Rows from block 2 of a small image classifier, named by matrix and row number. Rows with one number belong to one neuron. Each number is 128 + 32 x the weight over its row's rms, rounded and kept within 0 to 255. All counts start at 0. Numbers have three digits each.
After each neuron's rows are labels from the 100 images, of 14848, where the neuron reaches its largest size: "top examples" is what is common among them. Only what is clearly more common there than usual is listed. The data: simulated stained blood smears. In brackets: how many of the 100, against the usual share in percent.
# gate: MLP gate (model.blocks.2.mlp.gate.weight, 640x320), inputs 160-319
# fc1: MLP up (model.blocks.2.mlp.fc1.weight, 640x320), inputs 160-319
# fc2: MLP down (model.blocks.2.mlp.fc2.weight, 320x640, transposed), outputs 160-319

gate.518:168094105088116164105132149101087142155123136169136117121146134137084134045119124113145142150173158250141085112150146162159155139139117145137164170162096177148143153201111110129125161096120092123187110123118073182103115124066145152183183165115095121115164157129120160138109118139111150093130116102125121183162114176159141119124081105089083182149159165148166115134195094124154110129067130120106097105118079132098085153065134086138129072087178125123098138147098127158147128092082128
fc1.518:152121169200119163180125128074149167192189171139115130172122119153099153155139113140194128202094132177142076124159180141078126109156149139167126169178120104134130174136102138101136139105164069139188104174156123126126089104108109098052107148138118123136156123126113062096103117156096117106113138067123096116113137101142130074175080124129145107105148155121216097101143129140106087100134130145131183100200102166109200221129131119188216126105145129119131125122150172067081149068143143
fc2.518:156113151154160104085109157130159154125090165076079105141162087106125155131164073146097124135192133086113132157115126124123097168110149149164166098133119178146175138085149144205164157172157144189134121097112074051164085089123147123103132115065200133132164096180180077150136147110111100100063085136105163127198099129146116132162138171082143115144133111120134159093152127065107132071156161089142152188148089114151149113165079147124094118211177088161088129165094131104051173114131086
top examples: band-shaped nucleus (94 vs 14.3)

gate.200:126099170159155093057088154112106199090148129119154137080151152140093104090134125106114113107066162133124159080156125121106125128080091106133182147116172097111079070138149143093159134105122174169097150099107161137090116123100068159092043155162103174175115128130119160129126156126102151106175142156126049127110138133136096195130147099121171170139126139066101114158061188111098126137120152130158111077118157156178108110094097104130125144142211149122137095042133153112205147071134149
fc1.200:142142098118087137110087151093153087107154096126107132125137139196095139129189120134135180164093027140125128145105157146159126114200040138115009105089095128117138078106056115155090106159161133173196066123128092117117130144125130138128151128131152122118138108107128148148135157109208090146096101133128150105143141177156146106140170117125101094135096127120169156102152145148153095145160099163101145076132122084107123160131144101055077128118088181173099111169128149059058150114103079
fc2.200:149100140140143076114100164128175127083114113139161099082148148139097177105139146169162164129155112127154102130074248148117171110142100089166126112136115126080108087101096106121118153153161133099185111091113136129136130147143117171134166128148108123141146176151189050122122182147095088083109151087177093161103090112115101128131133081136101104157117129140141104165154164164131113142120157180103072049153116118105143079108135126168116132167147162102142113122127123056192121073163160
top examples: band-shaped nucleus (100 vs 14.3)

gate.333:169159105121176159106143156103138168120130136093065168145132105097186097112117080187100129153082131123101096112110162131132116180104106146128068085178105110128129143160132129170140119131054152138147099153169140153088125101121119132143098155099082147162179192084117129112148143148127141187135170111097100122177156163133074132146100143081136172128198135150093127095210154126130141136069131144100117119172128113097108147075041183186125068119105140108161097129086075189092109093163097
fc1.333:052101110103078079201129119141131131148143139162176111100104119132087105161150193019114120157175139154145153080158071122099173123199099151125153122147118131179150086115123128106085090106199116145181150098118111083167138124129088095100150113145138152115121083168174125147086084162143131105131103141128113146114091116111126153099118067161130118123078144148141153183104098137133109123160105139182065128135120103134157084114178138129109185168173121151077150099103146115143189141079129
fc2.333:156127202144122085144077128078111078100107134114142116148154140113128153123090125147140131113100168107076133080110208092079098133138113087123123115138112139060096128115174200127185168131132134121119102138130107018088173107098125073166107153123140117120107159116134160074157131132106153138156115121090144096142094102100058145126129091116122130131166112126139122138164178187106122099147074212116147160119092062176160149137086163097135096137139124105058182094129088128054098094140136
top examples: band-shaped nucleus (99 vs 14.3)

gate.51:166170142077144130064166178080084099141164095125182115124187124107115118065117088112086175135152086109153150085076130102108108130098107129108130108089103147200163099120172107138101111097089089178149147191189079160137114112121113116122162152145112116107156148141150140188095134137161177104183084108101113103140166111139136183104089175073159117136081159207085113187115158086148125103146129092124109078153155165070091106163086180114107102140130171168116108112117172143107167110101093
fc1.51:135120113171115092059100107143175155139128146124108083155125117129127129203081167078175126146043139156117107144156060093090167108105192137153057144129107142059057153120094123117109182109119121094103156066106156112151170140140167150163134132113097097141128118141102054171108093065135115114106149197145116157092145144134092123157129136221114134132117063037173188119084113123107113130157133162118125149175139141165077079097152139166170174132109116105156130149144199121166141130153151
fc2.51:128142026149126146144093123111128136113156133128141118100150129179080182148100074090166142162102147113136114053148113105135098112170191168165135102099115164107147165161150114153128119156117087154150069130113161137140161144122184099101178111152193168075161132125137154149152185136134150139190146145137163076111127186081144127137166177150124140154155109224094105084086135134067174154142148094110086129135061166099146114150125100062101119132155141115122174137110138080093149115061083
top examples: kidney-shaped nucleus (100 vs 14.4)

gate.170:142096126170126140135119117083136132189166126080138095152138108135201236097126058145081164082145152130106056141145158125171114170130070087136144153178183121076155087114122126104053149149159074170141103101099188185146094134055141164190173175162171080136155158184151154164159096079091119046111134125112153086102134144147129158096099159120138130126130200119155161120134118090119110109095107125116171044175123124149175193167135152180101148158159123128146116103135176136118158122141081
fc1.170:173123168120137116153136113106111125075127170108142122129102112165168140152161184135080109134098133113109113144120105109176134131148114139169149102086144130134100108105112212116113109149177148100145158057176055126200109078135161157037145137081158095132163112153165127148149169126107119123115131138132142160119104111105094143050099089130084121095063180126200091072141141155096096156134086113099187165112165142102122149143150172143114107179052136033129125074149097176095128157142112
fc2.170:107180148136113116137132157151115103076153150164116189084155112094129132135163149133130123139165172094170151136032161131167151092142175192113124135131113113168120100132168174115149130100101153122096153155118146097128136138198107126146128107077107130119120095135109078124099137152124178153167168095111117057129168129153123184100135180137155179181158159140120176183127095086133157167128137146133148164118101120073120152135171073177076122172083103170122111109146145079102131147093123
top examples: kidney-shaped nucleus (73 vs 14.4)

gate.235:138075121181129121154142175089108160091146116165091169119138157155077129174180104095065118099148170113165135082088138086121141140142119140098132171094162134155110151098135139066137105124115127159164154133084137094115106097087141093131114082147146084163052126115123154179100163199094141131106052165157149200166096096084144100130109092085127191116122078104128118103149192109131126167149145152078115108114132165165150056070124160103112140130165203131141098145140175105098146117085091
fc1.235:126145193173173168163159084084128128073134154140143170107126075153106138139187133137093105176116110085184142120111143099126121094088143148142131165151080070104139080084157084100123108089142148086112176147157129128169089087099158132104089109056197093151062195110085117158101108151135143092148115123101141142163113116056116078094090109097167160079126190084148143124128122125126116180105114168104137097129149137084120111101115163093110135122134147112098143128133171120147154139138110
fc2.235:156176102217116147136119134079125094150162079126117144146123146131078175105097056103106122153111203138165196111110118155125170128133136152186052117186104145101112092130169108168128174176124119138115156088158146087136151160079170174133085116105134203122113167138177165135168116098112138133167117157149125180112135097099150089126115131143103120153119150081174087159135099143117187112100173140075167103113119122141109109099119170145136149149156155191156125116159113170126129098139120
top examples: dark grains (100 vs 14)

gate.124:130112158088140137071167115098115151083155120140126140187123120131109120140147132174116150133089160141166106121129157128085108109119173158079116128122130107112156150149094156131100132110106088099132180120143092132169164134125166150150214127182165114141092110089115164090147147147130134106143094162098091151097095156113054090196097148108118148163141082209089165141133127165090142131202102158095176074092144074140145092171107077149094096117140179134056191166117106075103096127157060
fc1.124:177119153127119110168110098123155176136121115111124163079085103150116180127149120154125130077141116139147113149061140138142113141135114124062132082148080159142115112095187076153146124086152147151096129067127150182193113133122151127130104082173093190130102170115152138080108164092160116125092177101068097162102128106150122095150107147145093137116130125126206085144202133167159124097184161044147139110097130120073076119112110119164189127070107104123074113107120114076167111151124129
fc2.124:107152130068107150108169109163106090162157122134120113133176121138111126131118128162184161153151126085155153092111135196161155156090148142174176137135179131139147135082093117073161095135053097129131159115134185183175195108107163200157125147143150092113095128186118115168157116141136095100106140127152135135093107135111139111085173191146111106200134084199081192112166146105132131176153155169113150135143111152128114133135153091115110090107182162101138133148130154095123190118109107
top examples: kidney-shaped nucleus (100 vs 14.4)

gate.8:097150168158068159128066079121247138178121187132156109139091146109118164128152088138169128042119102164092092174150137075094134147149172093053119104131105117136157152150112190070075127101123143190113113108082128157155093141090087104132084173106160130140117121148105100122156129142134143198111113109105172124122171175085161107121123108110082148112115103166112165066138132119122104160120114178157100099133116146128149128164155119184115091101176152082115121110122171128137104117140191
fc1.8:100091137116111132122131137129154149106146103148119182049079142159086153095165122129189131190158125181084073110103157063103126133132182142146146156087104166127135182160111115127185119137146090126162107098163138138124103140138132123074066121120119107093134089108094107098126145111108162101100156133109124090105139195108096173106119133201199070130071183121094142172137113135137143131110148117065159104100176112136127126135132065187127115080137140129137119125119191103114142116106196
fc2.8:166157144101120142098085179147117116105076127166130021121119142107125136111149149135140099160141069107073085140110080126118121177157110118139109170107107124108141044104146182114124141097158097084144126129136090136133165147061149148132167096125075141081081092086102141121117169126131159182113160128157098088141086133137096202083144090157158169166157108164158106157138160139193146077170162128125101110109162168165090106171111167207134132140125102165168094141169126162108097168167117
top examples: kidney-shaped nucleus (99 vs 14.4); crescents (37 vs 13.9)

gate.296:138091168167139184081091098148093139172106130107081120137113160121132099142193187049077149139139111165140094132068109198122132131122133110203157134130091160109204102091107103161206115119140096098115135060118110115121161108122090111118159152154117092102127139133027060141078130171131154145107140168098185135160157176107091128154147109086124158136097182087136138106116137100122154113083126155128134110064086132170113121114180125163119095166112128123166109150140159151138077142147108
fc1.296:127158083120120098093170103064157159095194042120110115113139118150135169130052097149118104179095156077162116106153099065097176184075143175115110169138200132088085161184139107106082093101104137142141126189166134152106122136165176143115135079099105093135119086074173194102116135051123099115162153098127062191193125128173152135112116166109129139105134120175131140114126127190140189079133168113146094131171121168080181129105093111159094140123062124155163130123131172129131169109117084
fc2.296:041148122151052119119159207158131140052132114148093073119145069189149136152165135107146177092128126143196167142169137131123142158140145102143138140108118089147138108130134127153125101114150202167089146134122167101112142097153175118162159074156141173131070127100133104102106144100194175133136142081112109105127105120092106108078114105143156167083166133129084168160124111116164095137171155147108106136123130144112171164141144199125158097180112113084145126115106151155130153119144159
top examples: kidney-shaped nucleus (100 vs 14.4)

gate.446:102167179110109178149059115126158108133117163162085123134148050126150197139131082143067159106122089154158100126176130137122102078116154140093133095108140163149093096107163147075160162181162144138071118159075200167111158158155145117199091088174117093171151158117133131161142113083129165153123166077088145105116073136157108082097102124033076148110089109067152131156145134082100102061115097162128150093109125157133162110155108074120080155110139178186145074130179052143113164076057131
fc1.446:132107126121148116143136144153155146123179158148114150142107152190133118115134096088089110167096143124150126124150113126141108089125171120130102093124170152134109085126140082092160172200115131150087151176116170143130163165101106066103056118136116104135151146103088118186141148091124201100142097062114109060052102138099129150133134135134098091099137132111163120114144187165111144070095083070091155144096110084162182164131133131122063136104074107178126093097208085151175121096058183
fc2.446:086110103162065092156121131181135130176128090086102112121098172100072143161152149095142068113093102099110092117094151080081119134097129211120163109130100102138138142160148150171114090098135108152173119126124144149109157190132105082076096161070116155113074109141159152129159139176139138141105084098223100126224140135137094079161122116088132140118085179146147064116146136126112127106089147099143157132124073124154177059077094143149110090101141094108162157075093106184114118138162104
top examples: kidney-shaped nucleus (64 vs 14.4); band-shaped nucleus (36 vs 14.3)

gate.400:156119145094101103143143141073160142106154114130141142114093120103072173212095134159090112186141089131098104107132075114101135129089153140127136080069115080099167175136117154092116112149132131171143104139163062108137174137107153105201133113111133081136068123124102094106146161089101092062161068166063064127198114157103120107140066167112103146109100102151154138162114134179097095074148161099155094023061129102130150105090179101207159116097145113185118144164119119139142174139132135
fc1.400:081151143201119214116144125151115131178144104152130089133172162126146131061166192060159121123063065080133149180128126163132084121142116116098075190162127170119150084102147105112142153119140097139109113076089152128108101099094108120083157088086115133137144092124143171127097115170139170160124143083159109087097060102140143158122139097084127147149133136184141133115143150138162147147087085134092123165161106111150084175160108177085119086090185167096153148093112146093132154115113139
fc2.400:191147133096047106152115105066137123155188092169114121102143084091116158225074121137098151147150112082144090128150101129123093162125145156117082124080108104101170124118121089139117125131098141145096120169169128082151136141137163119151056143111153200165112134132115111078179111166126101101173114141147179082159067109111161163095112111111165100057128059121087113140120075125100162114137132145126115168098098111135174131147160094141125091076245166102131133156138107109142091139158171
top examples: dark grains (94 vs 14)

gate.475:143106098134117137130146048085101127129153085117083148166085166167131113112131100119109099113102132128165097084139135118125125165151181128127153133141157107111140131185131133134111056104173099200058107097132132090080154088150139055127158166129111113098099136157175143117152107141133132164128123110150102104123116205162125138101163162231116122113169122100112174133079113115090182126129165137106051079141100128147187049130051064143066107063170079131112096183104146179165105096212117
fc1.475:110089101102155127162120085181120097146148053170070082146215080161119133107143133107142113094095106108127126156104120133137145173149111149151133106121106152108203133144133118173133145142148104145101092134144131091095133144097133063149157136095100157120155129122153144157151148149128113163121111101133102104084117088162108133124143097168143116128105171091102105094082116151173200127144124078106158170069156159167106144130116157127130073104154104114168114168112131132154159108153140
fc2.475:098083132158129150156173114111140149099035122117135094179126143096135101158123132153154129180181115086145120067110186179115172116103092152121152086122140121124110113136160116111092137118099145085163129134099154155150128110125145141145169111105151083150093059149095143097067158122103138099086104177111179155135080187119142110120144107134138111130149096111158145078156171076129106169161149144161055155091110088123145072142054068134083109129125123138097076106112127127086117141117116
top examples: kidney-shaped nucleus (75 vs 14.4)